{
  "model": "contrastive audio-text model",
  "noise_aug": 0.002,
  "hop_length": 160,
  "input": "mfcc",
  "vocab_size": 208,
  "encoder_layers": 14,
  "text_encoder_norm_position": "pre",
  "text_encoder_head_dim": 32,
  "text_encoder_inner_norm": true,
  "beta1": 0.9,
  "beta2": 0.98,
  "batch_size": 256,
  "warmup_steps": 160,
  "weight_decay": 0.1
}
Rows from block 9 of the audio encoder of a small contrastive audio-text model, named by matrix and row number. Rows with one number belong to one neuron. Each number is 500 + 40 x the weight over its row's rms, rounded and kept within 0 to 999. All counts start at 0. Numbers have three digits each.
Before each neuron's rows are labels from the 100 clips, of 14848, where the neuron reaches its highest value: "strongest on" is what is common among them; "lies over" is the class under the peak. Only what is clearly more common there than usual is listed. The data: phrases spoken by 400 fixed synthetic voices. In brackets: how many of the 100, against the usual share in percent.
# fc1: MLP up (encoder.blocks.9.mlp.fc1.weight, 384x192), inputs 0-95
# fc2: MLP down (encoder.blocks.9.mlp.fc2.weight, 192x384, transposed), outputs 0-95

strongest on: /oʊ/ (95 vs 36.8); /ɪ/ (82 vs 44.1); /d/ (80 vs 53.1); /w/ (78 vs 27.8)
lies over: /n/ (57 vs 2.3)
fc1.251:573545513489495493522430480513468373411449528472467511444512527537509497503570465543566617512543514508552490477537516524479434484482540481460489493497520480515503437524537491504520532494487501441485427496495535524528441495567566562562481547514524499492482439509459525472544548420495551486
fc2.251:490496540479488477423490503488422579567433573547492502492575500472568588494491513528424532528595526483499496504509475513471572551559545480503547532577513521505475478519493503476474520469501514454509451426497538529544492513529398460538510461564552530534491421441459537504493490507538465459

strongest on: /ɪ/ (76 vs 44.1); /oʊ/ (68 vs 36.8); text has "window" (47 vs 2); slow speaker (43 vs 21.3)
lies over: /n/ (46 vs 2.3)
fc1.215:541595482481473454477530465489507444440451489504561461518525574528480505503483451548507521508486501456525423505539463558532488530501509461473507521463497499548514495501488489470487503515486511479475463509494511556555455462539517539513511473507472558536485491460445520491484547483478497487
fc2.215:507510526512458434460503488464467530482486573525477495501506505455535560554480455473416510498513468480524464537469492493493530513513506479513532538533543491484544512545487516536509451527439449499461520441494526568546515508512355503495524501507533516557532483453508520493478502502564490464

strongest on: /æ/ (72 vs 28.2); text has "apple" (25 vs 2)
lies over: /p/ (47 vs 1.8); /k/ (45 vs 2.9)
fc1.286:478458498477496460480591429526493511526447548501581451448467517503482501414500502501525480509470510490546501468435533473555457476506502523426539486476484495503509497521490533520438581507499610429482438479457499452594526468470530563523556505485559504424499393569529516522472521501488445521
fc2.286:486517479471532515577398491464528507527492486518518469464507475519520469513528487488473486443451490518553512448484532446535494485469486556506500455540545497519568452567536588494525467476588555469509491519463534527503442548534560513495520556527489458464515452498530536529504524538552561517

strongest on: /ɛ/ (93 vs 34.6); text has "help" (27 vs 2)
lies over: /ɹ/ (34 vs 2.1)
fc1.139:469630498590472444504537449530519527538527531489492511501458494511482483495482470540497509549567511450457475458475402558461430468469471439457522523485509514532497529514465417537479504567586591471526468515533476520515418535521547545431492495520559566515451508470440513514530540479523503459
fc2.139:485409518486488456490500542504479511451457592529495516548472486517494517538492460560502494528498490586451505518537428554563500500473473453512505490499483541552500536548571401485482523534474597497484527526500486541511555489520564510551537519530540550554555528444467463520501481463474456419

strongest on: /æ/ (68 vs 28.2); /ə/ (60 vs 33.2); text has "cancel" (47 vs 1.8)
lies over: /s/ (44 vs 3.1)
fc1.353:508506518468460441484437433487463401488477478493496525486558564515501512494574466595498554489511505528499517475554461540497480469478494461534505449465470444529516488490527475505510539435473524489455491507456513455591507454526540543518455521543498508454467425506501472515545530454503510535
fc2.353:550505539493464470486480548442480554537426531524498519497491493484554557510479477506375496462522524514499453477477440507544554518513477488505526518529521495487533477491563478481478523466518540496504495454516548487551482475500416507530535518506498495526544432453485527527518518524584510487

strongest on: /k/ (86 vs 46.3); /s/ (85 vs 52.7); /aɪ/ (66 vs 29.1); /w/ (60 vs 27.8)
lies over: /k/ (77 vs 2.9)
fc1.185:554459489518496518508431445651497452430466511425521539505572583482524508457520481498480513477480475504512573478494526461496458460547567483530523473488425503488510484524492506482495470524495551506463560572559449572531446497530483495438557489510453530476472432488561504427467483524514479478
fc2.185:495476443503551543530491597513477476485480499471468476516584517554553467488515456499540507487479485428481527443481546478540452522525478541545457527484504520491495628525427472462499510477460519452487462521481467470468517577518440574535459518546527488456545447511481542468436433505465539420

strongest on: /p/ (65 vs 34.8); /ʊ/ (28 vs 9.2)
lies over: silence (78 vs 37.5)
fc1.205:522516450477516530567555442494492478470557533502554509457498549506480477523525462507507464480507519577483508462482428497518546488519474496542542526511474511517568475481535572508509552563464459502452547524452404522480558489459565477482468472473504604523511476510550532490611536564513521441
fc2.205:537486477501492511510538498437471484471469495566473526481494467494513516545491435485445488508496484523491472496477557492496511495475450481504469504432499457497532533496577437498502473506471545540514486436508461488494515496533432474462513574584492454452483513503504562503454494499512478483

strongest on: /k/ (100 vs 46.3); /s/ (100 vs 52.7); /w/ (57 vs 27.8); text has "works" (46 vs 2)
lies over: /k/ (99 vs 2.9)
fc1.381:521518490526511464470502478588541451438481534458532425552495555459544547413482491571491464490471502451475530501476559452546482504521529488464509480484455518534510488497514514478434506498509565465445497536523506505558498532521538591426499442463567560429502452490450484483525537506406568521
fc2.381:430491469520468493564515500538514528547557547452483488512484489533491451484498498515534591476471473475602583451431551511506486521559501599533511496505438546476512468497501476578476514528498601557467536530555570519471571447544473601546458480483450539467524450446499553444470505507458500471

strongest on: /æ/ (98 vs 28.2); /k/ (87 vs 46.3); /ə/ (65 vs 33.2); text has "cancel" (33 vs 1.8)
lies over: /k/ (38 vs 2.9); /s/ (34 vs 3.1)
fc1.275:462450536483451460471555419516448491471465560488566443425446538502536514388482510552490549520460517535536493486458524514550498470473473530429507495492449484491488461497464575475469565480446596480496452460463513452552537461451554501475459479459536464478463437552480479522493511503483413525
fc2.275:475527467474474538594444485446562507589523503547514500480466500556493502545523495490477488404451476522512540443460500485497444499515501565518518478482528516549596455494540532502495486492615523521534507516462496490526432494513549529479500508549471477457495502480522507524517535522511576509

strongest on: /ɛ/ (64 vs 34.6)
lies over: /ɹ/ (48 vs 2.1); /l/ (35 vs 2.3)
fc1.83:521604525582488425504552478530539509527513522483519545518509569536467505446472487549441492547521463495495525493522392527451472462501487448521505556457449536481494521509526422508515526420580517469525510534521481508506486546545516505478470479530533511541490462541483522504535419522511517383
fc2.83:546456599511539450517496534477480518488435600525549530528493533531574564534560457584462508561516530535483507547524455538538526546476495485513483477487492540575527581557593467501517468518498521488499532499514498565581495530487518467539543573506581521481514521479468451527479461544486477463

strongest on: /ə/ (60 vs 33.2)
lies over: silence (81 vs 37.5)
fc1.273:569432513406513495486508458478392514484488502490548507523545488507446488511543480569471502499495493474523478471514443528523580457539462492514473491530462441431582473462576504535507561523525519489485495485431428531492559509520535493549445518492462595496553499526570494428546441563502511473
fc2.273:513509500488443501508521511504471530462482491501507513496500483482518523504469472490408501504483488512502518497455488496552516475480506492510489505495523499506524512435455466525518492496477532508489509437539498485544511483510367491482472536521502493466498429480491551501500536504573498508

strongest on: /ɑ/ (76 vs 33.1); /f/ (66 vs 29.6); text has "follow" (38 vs 1.9)
lies over: /ɹ/ (54 vs 2.1); /l/ (42 vs 2.3)
fc1.122:532489512534481557518509497528513477476523505445510535470494535496505527506508486522557523552522482485561527526607484547531507493463588481464547467494543460529396425509567525534575529440533500448461497522477464494502457532580529541521512501505507473483546475498515493495459502471549550516
fc2.122:499515535545429489477542508501459551504520527528517519497587546460502499507497512524463468528542510463539497489479561528497536518548627490525505475429492488491510475436418462471498509469502514469510522429522537509542570496511419484507453476487555489479493468537481557512499528470538468490

strongest on: /ɪ/ (84 vs 44.1); /b/ (79 vs 36.6); /dʒ/ (78 vs 12.9); text has "bridge" (51 vs 2.2)
lies over: /ɪ/ (48 vs 2.5)
fc1.119:556552508516543503502469514566400534447532480443502463553574581507462503459439502551479520463525445456516475454537526543536518499534573499528456499526413508526458568499517496486533514491522481507504512563520514495512469505553446565471576502588484498521528490491489530472467528469480472511
fc2.119:502469485560562553523477531484498502500493540432544450482592607466588513520482443496481511492472474364550491480495456514514490479518524541534439493490568499487507495554413522549577466505518469445546489481480500476498461602433457489474475525441533507439481503461541520451506499545513523427

strongest on: /ɝ/ (91 vs 42.9); /w/ (59 vs 27.8); /tʃ/ (39 vs 17.6)
lies over: /ɝ/ (88 vs 2.8)
fc1.290:465452522513545483502545586512453466492578631461532564436482537504477515416530490458506579476500499534459542498512455554505573521509538481539472519475507453506509510533447448551525536560526484517554460560472392535500460442547492560498511417506494527547496504477505505431483522552506521543
fc2.290:449491488567450505484505508501520523493452537508553410555499562583516559522495522467632517479574518469522558502505494518504476502582537496540522567551565507430478471427501485523468444535467510497479531489427501471514444569508455506569473479472497535486525457499529513424491475513419441427

strongest on: /p/ (94 vs 34.8); /ʊ/ (66 vs 9.2); /ʃ/ (61 vs 16.8); /tʃ/ (50 vs 17.6)
lies over: /ʊ/ (60 vs 0.5); /k/ (38 vs 2.9)
fc1.317:471509518516510458477515525486490520421521524483492478455499469448447503491445488572509483502496427461534430524546517481557436557526520492493463454498517533510436561517452585520500426582483525447490428496522487502456513470571427489519511433454504551488515590545458494489489550506503525503
fc2.317:476483455570493492411550529534537524429413503495584508538488515471543507542451557530544446504513545465481475556553505499509510486544474518524545511512552537429532397524483548479439504518454458527462476477459496448545475517542494565501534520478515496506511479519472445466545538553539508475

strongest on: /ɪ/ (100 vs 44.1); /z/ (77 vs 19.8); /u/ (76 vs 19.7); /m/ (74 vs 27.2)
lies over: /k/ (69 vs 2.9)
fc1.230:542551510524502480421462544496445492477518527468550451432460532485504519506553548626534474543489378451492446513508526545575423547493493425403459496453529538546463539511463543489473446585495457460502483509500508544496472428584509457575521488500522573429497559544393549536522523549505559465
fc2.230:536470473542466510425540546537485498444450594505540529597535522466497526543414512491491453477468547492453467561525481586545565441486532494494503526560512546477518422516508534520414477548425451519553499504514561507536524492517490584491482507520505491569546534470418502540603530527552537453

strongest on: /ɑ/ (79 vs 33.1); /k/ (75 vs 46.3); /tʃ/ (42 vs 17.6); text has "watched" (33 vs 2)
lies over: /k/ (55 vs 2.9); /tʃ/ (25 vs 1)
fc1.287:487453512497495474470568448541460484498444530475570437423461530490511496409518510496539494490466505517514483482441569475543475458496503511445566507482461495552497505487484535502393571565444583448506468485473503448606532479478539530505547495454551515455515365566504513521492509494475480505
fc2.287:469515457478503540574431471482552480519507459500494459480464468513506478463490495471505540396441499484562537444479547432500485468498439567499489470550508487512537440554550586504480460505528574477509500522471528549459462512533558547510516547529464465471500438484506559518520545522547570526

strongest on: /oʊ/ (80 vs 36.8); text has "slowly" (45 vs 1.9)
lies over: /i/ (41 vs 2.4)
fc1.9:500516553443500545538499572481523521433532496463543472432460529527506595479478576505455474487497456483495542484523411617492516513473492511524455471481491521519574408494445484501495435578558356565509493554526520518490574507489519427548500514471526604548460576453446491485508458506499512503
fc2.9:547484459478469540510437461468472445518492543523622476508438518545521507565482505482495534418494495486455498466512422546554516520507490494481466532543487519496531475595550496470483482519487413483501507513487491488618464452453501561517503489529447474567501654451514441509509516521506485468

strongest on: /u/ (46 vs 19.7); /j/ (36 vs 10.9); /ʒ/ (30 vs 3.7); text has "usual" (29 vs 1.9)
lies over: /ə/ (39 vs 1); /k/ (28 vs 2.9)
fc1.8:491530520522535537540511568560496523443518565399510505521519523499500515428481501484448457475533490513556561503490461473516471512563537435539521511467424445495454527472531452479486512442462485437521517604450473549490553568530509511498574499482454555500537565557572455459502564512531525484
fc2.8:527493571537563554523508550461526492496519526522462439474497604526453548595467524424514446454459488467484467478479474471519459481494484565508486463466589515492493474460472583542560489482506460505506492534493527549582469558494512446454526498463530483433451526525551531491473454548469495487

strongest on: /u/ (82 vs 19.7); /ə/ (62 vs 33.2); /j/ (36 vs 10.9); /ʒ/ (29 vs 3.7)
lies over: /u/ (29 vs 1.6)
fc1.278:543449550447430503515524498497508507477514574515593462483486523517429531493536559565466449502466429502476464549498471566518439506505508473490501464474502511406538465490449601501525460524444407533485481524494530501515477573442484497564445475489487545576548540465458503492541499550488518431
fc2.278:521487515545418474457461454514464476423473512575506490530471494486489518553487530489537503470529532473446457540570446575511576507486466528427512536545454499462547440556551552488496459464483453539504539471488505507499501428463503488448526508538477469526528566468486436492511494522433505466

strongest on: /oʊ/ (85 vs 36.8); fast speaker (46 vs 23)
lies over: /oʊ/ (81 vs 3.4)
fc1.295:435543486555488574486511521508520504426539480498489447455509525411441523490532477448514472486553486480491517548563458527515484551476492445502546481492506423492504480527489482576525435474566493464490539488411444578548544491495493464560438507479447571478560502505564496577484467493513518555
fc2.295:457503536555487436497475522526523493470510584494540490505485518501405545477503519455595494465486460494485515519558472486505470447465436486427502467537482492537544495513498522549458485495483526492473498533433582532464506525584548469506500545532484584485537468528483467537521517507438551494

strongest on: /ɛ/ (91 vs 34.6); /ɝ/ (89 vs 42.9); /ð/ (57 vs 15.1); text has "weather" (35 vs 2)
lies over: /ð/ (53 vs 0.3)
fc1.51:555523536509462534540557471533484541510495494470456468516541485546546490435530496532479557491554506516552605540546391452515511496516568518534589531449467512475437522490567529488512532439514454427478490529475477499504484513512439452499512485491478463529532551510461426506567517461499504440
fc2.51:531468630523511472476473484488551580503435526515456520443481523406478483516477550518529501508519495446561455548554432528507502525523450512518531457483496525508485533508492521523492467468492469427448509436467471568580483510488520521474554526458503456455465506437501472515465456539484525508

strongest on: /ɝ/ (96 vs 42.9); text has "sailor" (28 vs 1.8)
lies over: /ɝ/ (92 vs 2.8)
fc1.142:496463560517488553552512552522442444481581623485542544454442480510473518410522530442549565536514480502444522479514463515520539510498529462540503532484540435443460527534438438556556543557514492514536491572488434528521458526526540552510504474476478510566491460461497470424512523581555544557
fc2.142:460485480526439488472514505491532529506422516512530456530484527583537533500504543475614495465570538516534538508485480526491480504589542455539514588543562493436482478448505464485467468507452528488476489505421475410492422529514453486587488484498466536483523494518538494430491491510426436447

strongest on: /æ/ (89 vs 28.2); child-like voice (46 vs 22)
lies over: /t/ (43 vs 4.3)
fc1.335:404491496502519530513546570628475549486565550428489520503549531512494496424508494452528510474561566478537493557593551551477464487529566510469534508497465474485491474482518539483539516517507559518553534549459506463469489475556428543421566481560481575525483414483496476502431520463512522488
fc2.335:458507420533522542474545483497401447408515503456570462510570526539455536538447518515502507496451492385503460469488505495550554452500520514527458460486470549483428433510417478529486488556479551535502474531553548526521536457481519513520443509442494512522501504510524533433507535485509424406

strongest on: /oʊ/ (78 vs 36.8)
lies over: /f/ (26 vs 1.4)
fc1.32:447526529572450524529521430514486448517451501462468521409537502395502542487494486520516505455534482497512479495450569528467455449535521524444508529501482535520516475502517464509456473452470528511556533458530429538575478472509546462475448494530457538497474507455490415521460550434489494495
fc2.32:504490520497571509482482518406521471480511491534517490540449516530479560476496542484576512428502510496492495483498443498491484465473384510483460486530524494522519459551550509502463513467453482481511488519448498491490509530503609535502527480492474516565512493464518497554517509463441530525

strongest on: /k/ (100 vs 46.3); /s/ (99 vs 52.7); /ɝ/ (79 vs 42.9); /w/ (75 vs 27.8)
lies over: /k/ (87 vs 2.9)
fc1.85:476467462489469465456502463519518468480433488452563442479560595427514522470500497497553519529509472529495536550511508489576486491507599499483526454503472545475523478518472480508487499451497587554461478559559498551571532553521435449429551468512468509419502450464486487558437505524471485594
fc2.85:504506457452459548535507501545480428504520485393479531510548452570500499421533474483475559449525488441515579497464579481432511536522527499481476559647518525511522491508433474468528528471497568529554505567510436501446477461478370546496465455516525521490490479371504548538495498513469518517

strongest on: /ɑ/ (79 vs 33.1)
lies over: /ɑ/ (75 vs 2.9)
fc1.360:473546492556468519457529448509531516500540504475494449423567500418505566466555488485582524515546523496453500560580451573468528541509561450521524454442481382484476533456491502535462491516457487495453521520419446558562486547551454510533450472478432521452528488511484481513496485480525486520
fc2.360:490515504527564478507487528511528510510482532481531472467493498504483518485514542510579517509490529493511490488485511436520451475482433512508460477536532489539512527524491519528507477515483536479472493537456558516502491606502558491518530540500498545469558429542522521494490512541462518499

strongest on: /ə/ (75 vs 33.2); /u/ (47 vs 19.7); /j/ (43 vs 10.9); /ʒ/ (37 vs 3.7)
lies over: /ə/ (57 vs 1)
fc1.65:504492514441572490588465561497541463468476533471552497408547495524445554454487563419420509515504490567456574538509510516498559574457503465522483458499494414500549460527586496500473483532418409514577476500467463541478406442543454522556523470537438513523524588535537525502477531538453505489
fc2.65:518462467492522530540465458456566535517484512513554461533554496556498479524485495493514481461490489375477542478449510506482478535537547540503459500450500564537515504466403524497490454500505467548488524538497436560504476517468466545511435524436535467483487509533471498494548532482482545507

strongest on: /eɪ/ (86 vs 28.4); /dʒ/ (32 vs 12.9); text has "painted" (29 vs 1.9)
lies over: /t/ (29 vs 4.3)
fc1.136:471563445512495426464475452478505465471470468524598483501499608478548528542476484509542545464430496521451450474494516491516520478507475465497522506492519503541523401532501419463447500567511558531519480510534525539584474475518524440472466501520467518545478488470453475515485510515502431562
fc2.136:500505471465452478536498478433472558525507496600492499457455480465490475540448443432398482397462512517519470449453486451487540487473527573476524472533472487456501451493544565540506512530495510504488461443554517518554488430490429481472526516547483460556533472492503503474491505536603481470

strongest on: /ɝ/ (100 vs 42.9); /s/ (96 vs 52.7); /k/ (87 vs 46.3); /w/ (77 vs 27.8)
lies over: /ɝ/ (100 vs 2.8)
fc1.86:511490462510571520464533565535565506531544585482546538464459522519498480385536461466450580509550498459501563572566537521500513457556502515539487499512547394533452461535513494567541498562574468491490372558466439482503439433575550593471470471500549510554502469567482536438542478516489526555
fc2.86:443486518556452467479480451506542554554420527520537428522476464597524541528524535521605531479583512494526569497504482507504451531589515492519501562505500502473500483474518455494454444490471497484449489473422504432487460517510497504591466522482490525473474480530529471436478499533417465422

strongest on: /æ/ (100 vs 28.2); /ə/ (100 vs 33.2); /l/ (99 vs 62); /p/ (81 vs 34.8)
lies over: /p/ (75 vs 1.8)
fc1.120:564503548507474466458527500514431473497412507492504462527541537440449489507485472523507507495459461518572457483477563491523525504501542541438529516459517496532451454526460556535474535517535550452456424504498433486536561533541526506524528446464469478490480429502506486472474470531487430554
fc2.120:503568496524431458574429465436521503526464488520469464483470462513474519463494468473537517395500491454500507531471538495479486489542516547452518523504512479537585505516491538499520399440518489498466526498457493524529437493503452485446470523511504448418501499420537466518465429585454576484

strongest on: /ə/ (100 vs 33.2); /n/ (94 vs 62.2); /ɑ/ (61 vs 33.1); text has "garden" (34 vs 1.9)
lies over: /d/ (32 vs 1.5); /s/ (30 vs 3.1)
fc1.166:459479547455482485510467470496511389473479495486496469530537561525503499450543481542496559555530508516543515481537525532519443499486517412547495443441485484507496459542529534523545552480476484438495498520456535466551491472497534526576467528508548504456483438484538499571581565450525452514
fc2.166:558509541467464488492452549442478558556432553550491520517546504495594549512560484523430549535551564520527439491481499541570561556515506499524539551576542511451493524529550479491509492463549560475527490426509559525544489523507430468542537477541509553553522428443507531515497459516548503472

strongest on: /oʊ/ (96 vs 36.8); text has "window" (36 vs 2)
lies over: /oʊ/ (94 vs 3.4)
fc1.160:478587486580480568519549467518536499446545516492501449456500542438487503444546538474523498475539500475452501553569491522498500552495497433471542500473473432493458477499491493543481464514525483460476567489439445556541525533555518486599460486425522590511555500553476513542503448459535496523
fc2.160:489505505547531447492468521485490511474510562523488475485487534494449504462482525473589484474487515524501482495523505471541463472471425489449497478541517481542507493525505530527499514523470503479503475548428554501488517564548577478490515550529486582514531482560524475527469497519461525477

strongest on: /æ/ (98 vs 28.2); /k/ (79 vs 46.3); /b/ (67 vs 36.6); text has "apple" (30 vs 2)
lies over: /k/ (55 vs 2.9); /p/ (31 vs 1.8)
fc1.261:517468512514486469483556463538420459516441518492538517442502545439503484486507506487503503470462488563535453463451560469522525473457537553459593516476488508521450491497471572511447551519433563468511443494462467450577551493481519452501522478463534472485519387546526495521479463518471456531
fc2.261:468514450487485519570427452487531464507482470503492467482429429545473506464478517453542521345491501480495537467494537460492457472523453551458501495547482482555558462519533551470467433491524562487488493535442476524473455495526524516496482541509474449468496460450511515511506484540479591517

strongest on: /ɝ/ (93 vs 42.9); slow speaker (44 vs 21.3); text has "doctor" (29 vs 1.9); text has "sister" (27 vs 1.8)
lies over: /t/ (73 vs 4.3)
fc1.54:512460468494498472468485506535569493548455468447443513504477518523494474493463481556510546466577473443599603521474530533452484467477527501466567460535429547482458531456548510576564532490543500413494439478473422506505461457450521479532492507462531516491526530529549503465513482513550526484
fc2.54:526526623495494440463525490468516594522479525523453540465466474437499506469501530514497517507546542513566463561475490501502543498518529495512561474480471490493430499454558527487498472447484522442452530410504490526422526493549423460493516525453460512463475447498494523494444514537499495556

strongest on: /u/ (85 vs 19.7); /θ/ (28 vs 9.2); text has "two" (25 vs 1.9)
lies over: /u/ (54 vs 1.6)
fc1.250:537532515542503457492460501498458534456477482500537443492486537464509558523481429518542514505415456473545485559506418462467496547474579492515546519521476495462432547510568510524504500476456457439494486568529463585512538534457434466512519475473417502445521523457532446455507497517513529494
fc2.250:514531590497482403484531496524497505462500506493505506482534481454552488473534501520500498531511497429562539574536534507462460535515558484536494490456538472499565527438486487524480426460554459464427582382481470554494509539537500535502517470469530508380473501503536485541554550511502525569

strongest on: /ə/ (69 vs 33.2); /b/ (67 vs 36.6); /ʌ/ (43 vs 15); text has "above" (29 vs 2)
lies over: /ʌ/ (32 vs 0.9); /ɔ/ (29 vs 2.4)
fc1.368:451554582543497511521480484525495442497550544489479469404483463409530535471527516554541490551532493452438451544520471552504453536559551438462520489454487411490487548530452436517462460536505467468500582517490485543522484507496491465537452478447480552492472425518452518480517434445557516525
fc2.368:500545496473563476485469519504508519518506530491500459474468475513480512484484577489583501488491506515512503481499492456524456493488422489488488482521538472540527448524502502529479474486487511502478467527422535476472507571554554495505532476510461561510507453520535520530471506506456535549

strongest on: /oʊ/ (81 vs 36.8); child-like voice (55 vs 22)
lies over: /oʊ/ (41 vs 3.4)
fc1.111:480575530563521478480476519523487397495455517467477545441539526442481559512535428521494489480486510493493463555448497456471529519526576510409504490487516528509475476495505452555444497471425510495579515489493397500489518513580517503508492490504459528507440496467471491455542463437488555500
fc2.111:491529536525541488459468497442504501480503510568537456489452511542462556483523522514589498451490506499477493515496467493504444487464418470464491511566537463520510507521517516487499500460462470475482459530423511490503507550538601507510552485513485540538512477492552496520476473506436508498

strongest on: /æ/ (58 vs 28.2); slow speaker (46 vs 21.3); text has "cancel" (34 vs 1.8)
lies over: /s/ (37 vs 3.1); /t/ (28 vs 4.3)
fc1.168:502445478456472464516493426483531389523473521496522448461532508540455491466476452530519547538496469554560476482499514501534495478475488466480554478473523447483547448483538381545522532487515572404534504527491447497541447563491569521540424467524542474434489475514512563507582521531553484533
fc2.168:518497553536425466505498541472518531529465570532533535519465557496583541501505471512457511516513512534548507467461503508484540508488514532521544520532514541484527499430494484541552502497528564506530519426517608496557482483529397464527506534529500514470551455505514512496473536538532497467

strongest on: /ɝ/ (92 vs 42.9); /s/ (88 vs 52.7)
lies over: /ɝ/ (82 vs 2.8)
fc1.330:512461524556423547450492498517472431468499612508504563461431461495499513398502529476550596510508503487414535507480477488563526472483479507513526516453506474472470477491483465557552507553551536479481544578508434496534474530467567568457448445429562519515488452493491476411550448549531545550
fc2.330:490472472539430490478562504455516525525475533561514502546502552582523465529508516481567494492522535528529528542517500582519475521581550493540499556505535517435486476456524444539456478509459486581475523511441518376464456496519461540584492483534460545459520548522516506464497500507434447491

strongest on: /eɪ/ (79 vs 28.4); /dʒ/ (47 vs 12.9); text has "window" (27 vs 2); text has "strange" (26 vs 2)
lies over: /dʒ/ (44 vs 0.6); /d/ (28 vs 1.5)
fc1.364:566582531531440461547445502532488440555539528474472513486484526526545483462497525501471500456512458528464570461460452565437463477479475484439544471474484483457431514477549481492475488483540497491447459465530454556598470502538579447467479474482500484522429517548420458458516527478481531519
fc2.364:525485604483446553469501485481493565571551614567513539554448510507454568515497467537462537493523521553492482493478408548515557506452465497459549446494483527508526471461546522573504526476528467511526495531505570506525522460552443525496529536510461517469521461417494503550486475534483517516

strongest on: /ə/ (83 vs 33.2); /ɛ/ (66 vs 34.6); /v/ (54 vs 21.4); text has "seven" (45 vs 1.9)
lies over: /ə/ (70 vs 1)
fc1.256:466491482496533520527542549533498503507548557442525511513576541515472533477488486467479500498531478536539501434505478593494530479448594459466463471483546541520529452489431429546549508539549500540527504558512499481459479471572421503499564502554490635554473459427437475510463496487558527493
fc2.256:503491431486492568527501518469426484517515512446594479494557541570465540511476447445486475461445482375509515429436467498529477430458524462505441477464508501518498498494415473533550556523494517499545487603527514475491473449423514536543410484429433527518511500520498527502493545461465505452

strongest on: /u/ (78 vs 19.7); reverberation (60 vs 35.4); /j/ (35 vs 10.9)
lies over: /u/ (71 vs 1.6)
fc1.146:543563562475483551503471487526468525453526508487499372456473571493524553500545577505456544565519511548508511601486510490563514498492486552488459493511480483512459556476482549489449435511535432553496474494485508507506523490551553585554473484482484518493566501527529521475471446457480445582
fc2.146:503469488574460478490498467522516552499498565508592498514545529475521465558527498463528510555520514537503526556475493539544514538506576512500560515580496541492512519559547472520522470518518412514489500492539534547577516487509514542509522533479554500547523582511499427512497529551532476458

strongest on: /ɛ/ (64 vs 34.6)
lies over: /ɛ/ (49 vs 2.3); /eɪ/ (35 vs 2.6)
fc1.255:543481586534512564487553481494534516416482505476547430373481527432475584516467565512503486537495500555531534600537596498533511475570476529499488485521479520487456450515477540513523523520506438553441537507476508470491594472487542544524518477493509569431550533528555470505449542519483541553
fc2.255:527445540492530466483499508486522530457471576513605559539478525504552430522537484549475490575522548523500549575581563536493549551474501496535540461498496557518494501509565524543444486531573489491503551492503522517564494526552474510551573547534556500396567471491461433533523515537554531507

strongest on: /ɝ/ (98 vs 42.9); /i/ (61 vs 33.4); /tʃ/ (60 vs 17.6); /w/ (58 vs 27.8)
lies over: /k/ (50 vs 2.9); /tʃ/ (46 vs 1)
fc1.252:578532510456521451488446496540490536427431494423547476521616583484473494483467463540506502515489455547556544501534463477492479486514577496512542545502477517430528572506541479511508539507471516464454459489518440516542510559542439470456548469543466519469503477544502536434511501529490499490
fc2.252:442461463501410445467527503546447510478509509449459534487564535481527451444502553473531536535542480477516551556522512511495506567525533467531504572513500478443484486521454406470487473444513527466464488502499412452461536461508413538538453428445535510518533442405505510459474510528504456542

strongest on: /ɪ/ (88 vs 44.1); /dʒ/ (73 vs 12.9); /v/ (49 vs 21.4); text has "village" (31 vs 1.9)
lies over: /ɪ/ (77 vs 2.5)
fc1.380:567526498581556533503431497483489522448528490473492513494609520519467509487448500537513537501491462560541523435509485468476486524483561465507458480528437430442439588513521495528507466460499467477535517529484494547497495507571418569534614512594442471480535494499581510523517542479489519471
fc2.380:531490537568560515498454503484498478450494501432537485483590599484524479519485505532544509496487478304544508505501510509495470486506480523497443511513563554503508501545423555565516439481532452523525536547455521518479475572418523499464509474420544507409498489488521522505499529540491567507

strongest on: /ɑ/ (95 vs 33.1); /ɹ/ (92 vs 58.3); /ə/ (87 vs 33.2); /g/ (69 vs 16.5)
lies over: /d/ (49 vs 1.5)
fc1.294:549469505464474471493425502491466419513509465471514525549524583500532482476532462555526542523530479496532483469526484495519441517497493459576536430472514398524514470499538526534571547486474522463527489501464498472564515469454539562530448490514519506443486420524576522532597530467472511508
fc2.294:543504544505455517482485548471506527540449546518518524488482515499554572475512490514411504502533530550496431499447480503516548509519532465503532536546523499489516505423528467469529530481514583474542495466504591496524500508505391483518513524516504524484529417451499576523493510525554496502

strongest on: /ɪ/ (76 vs 44.1); fast speaker (64 vs 23); /eɪ/ (63 vs 28.4)
lies over: /ɪ/ (31 vs 2.5)
fc1.197:517467558533502575553502515482494503375543518466505486485532492441492579517466586591481472530518422496557483553578538509525478516519476505461454461523467486499500517504446585529548465542439452516494530531536472509488524457560513518508467489464470563493494551529499466436449531587467444461
fc2.197:539497521526605494476528520497559554464468481516637517495449537485535475515503494516508467537453549547480454559518516480549512489465443534467539462512520511487476456581528533506503509567543486535452529552511482478545457509508545474512615547517488473417554450516461482510537550564573527533

strongest on: /eɪ/ (84 vs 28.4)
lies over: /eɪ/ (78 vs 2.6)
fc1.331:519466581533502530466493470510474554428470526463510491450474507486496590505450448513520511498412463550579492528531478474438492474479557515510527492533441548471426532508544502528531532478514439420479486491514448514512557485419487471504511499407473515454552540473529425460496558537568503498
fc2.331:524493566538482414471561498493528509434457542482528518499444496440508461462500464506508526512484493530531540583535468538486527503466502493477512458459526437457470516470531519555484410552501437461430531420485489510495508524526518477487540526496469487395535461509543448495491548549534475568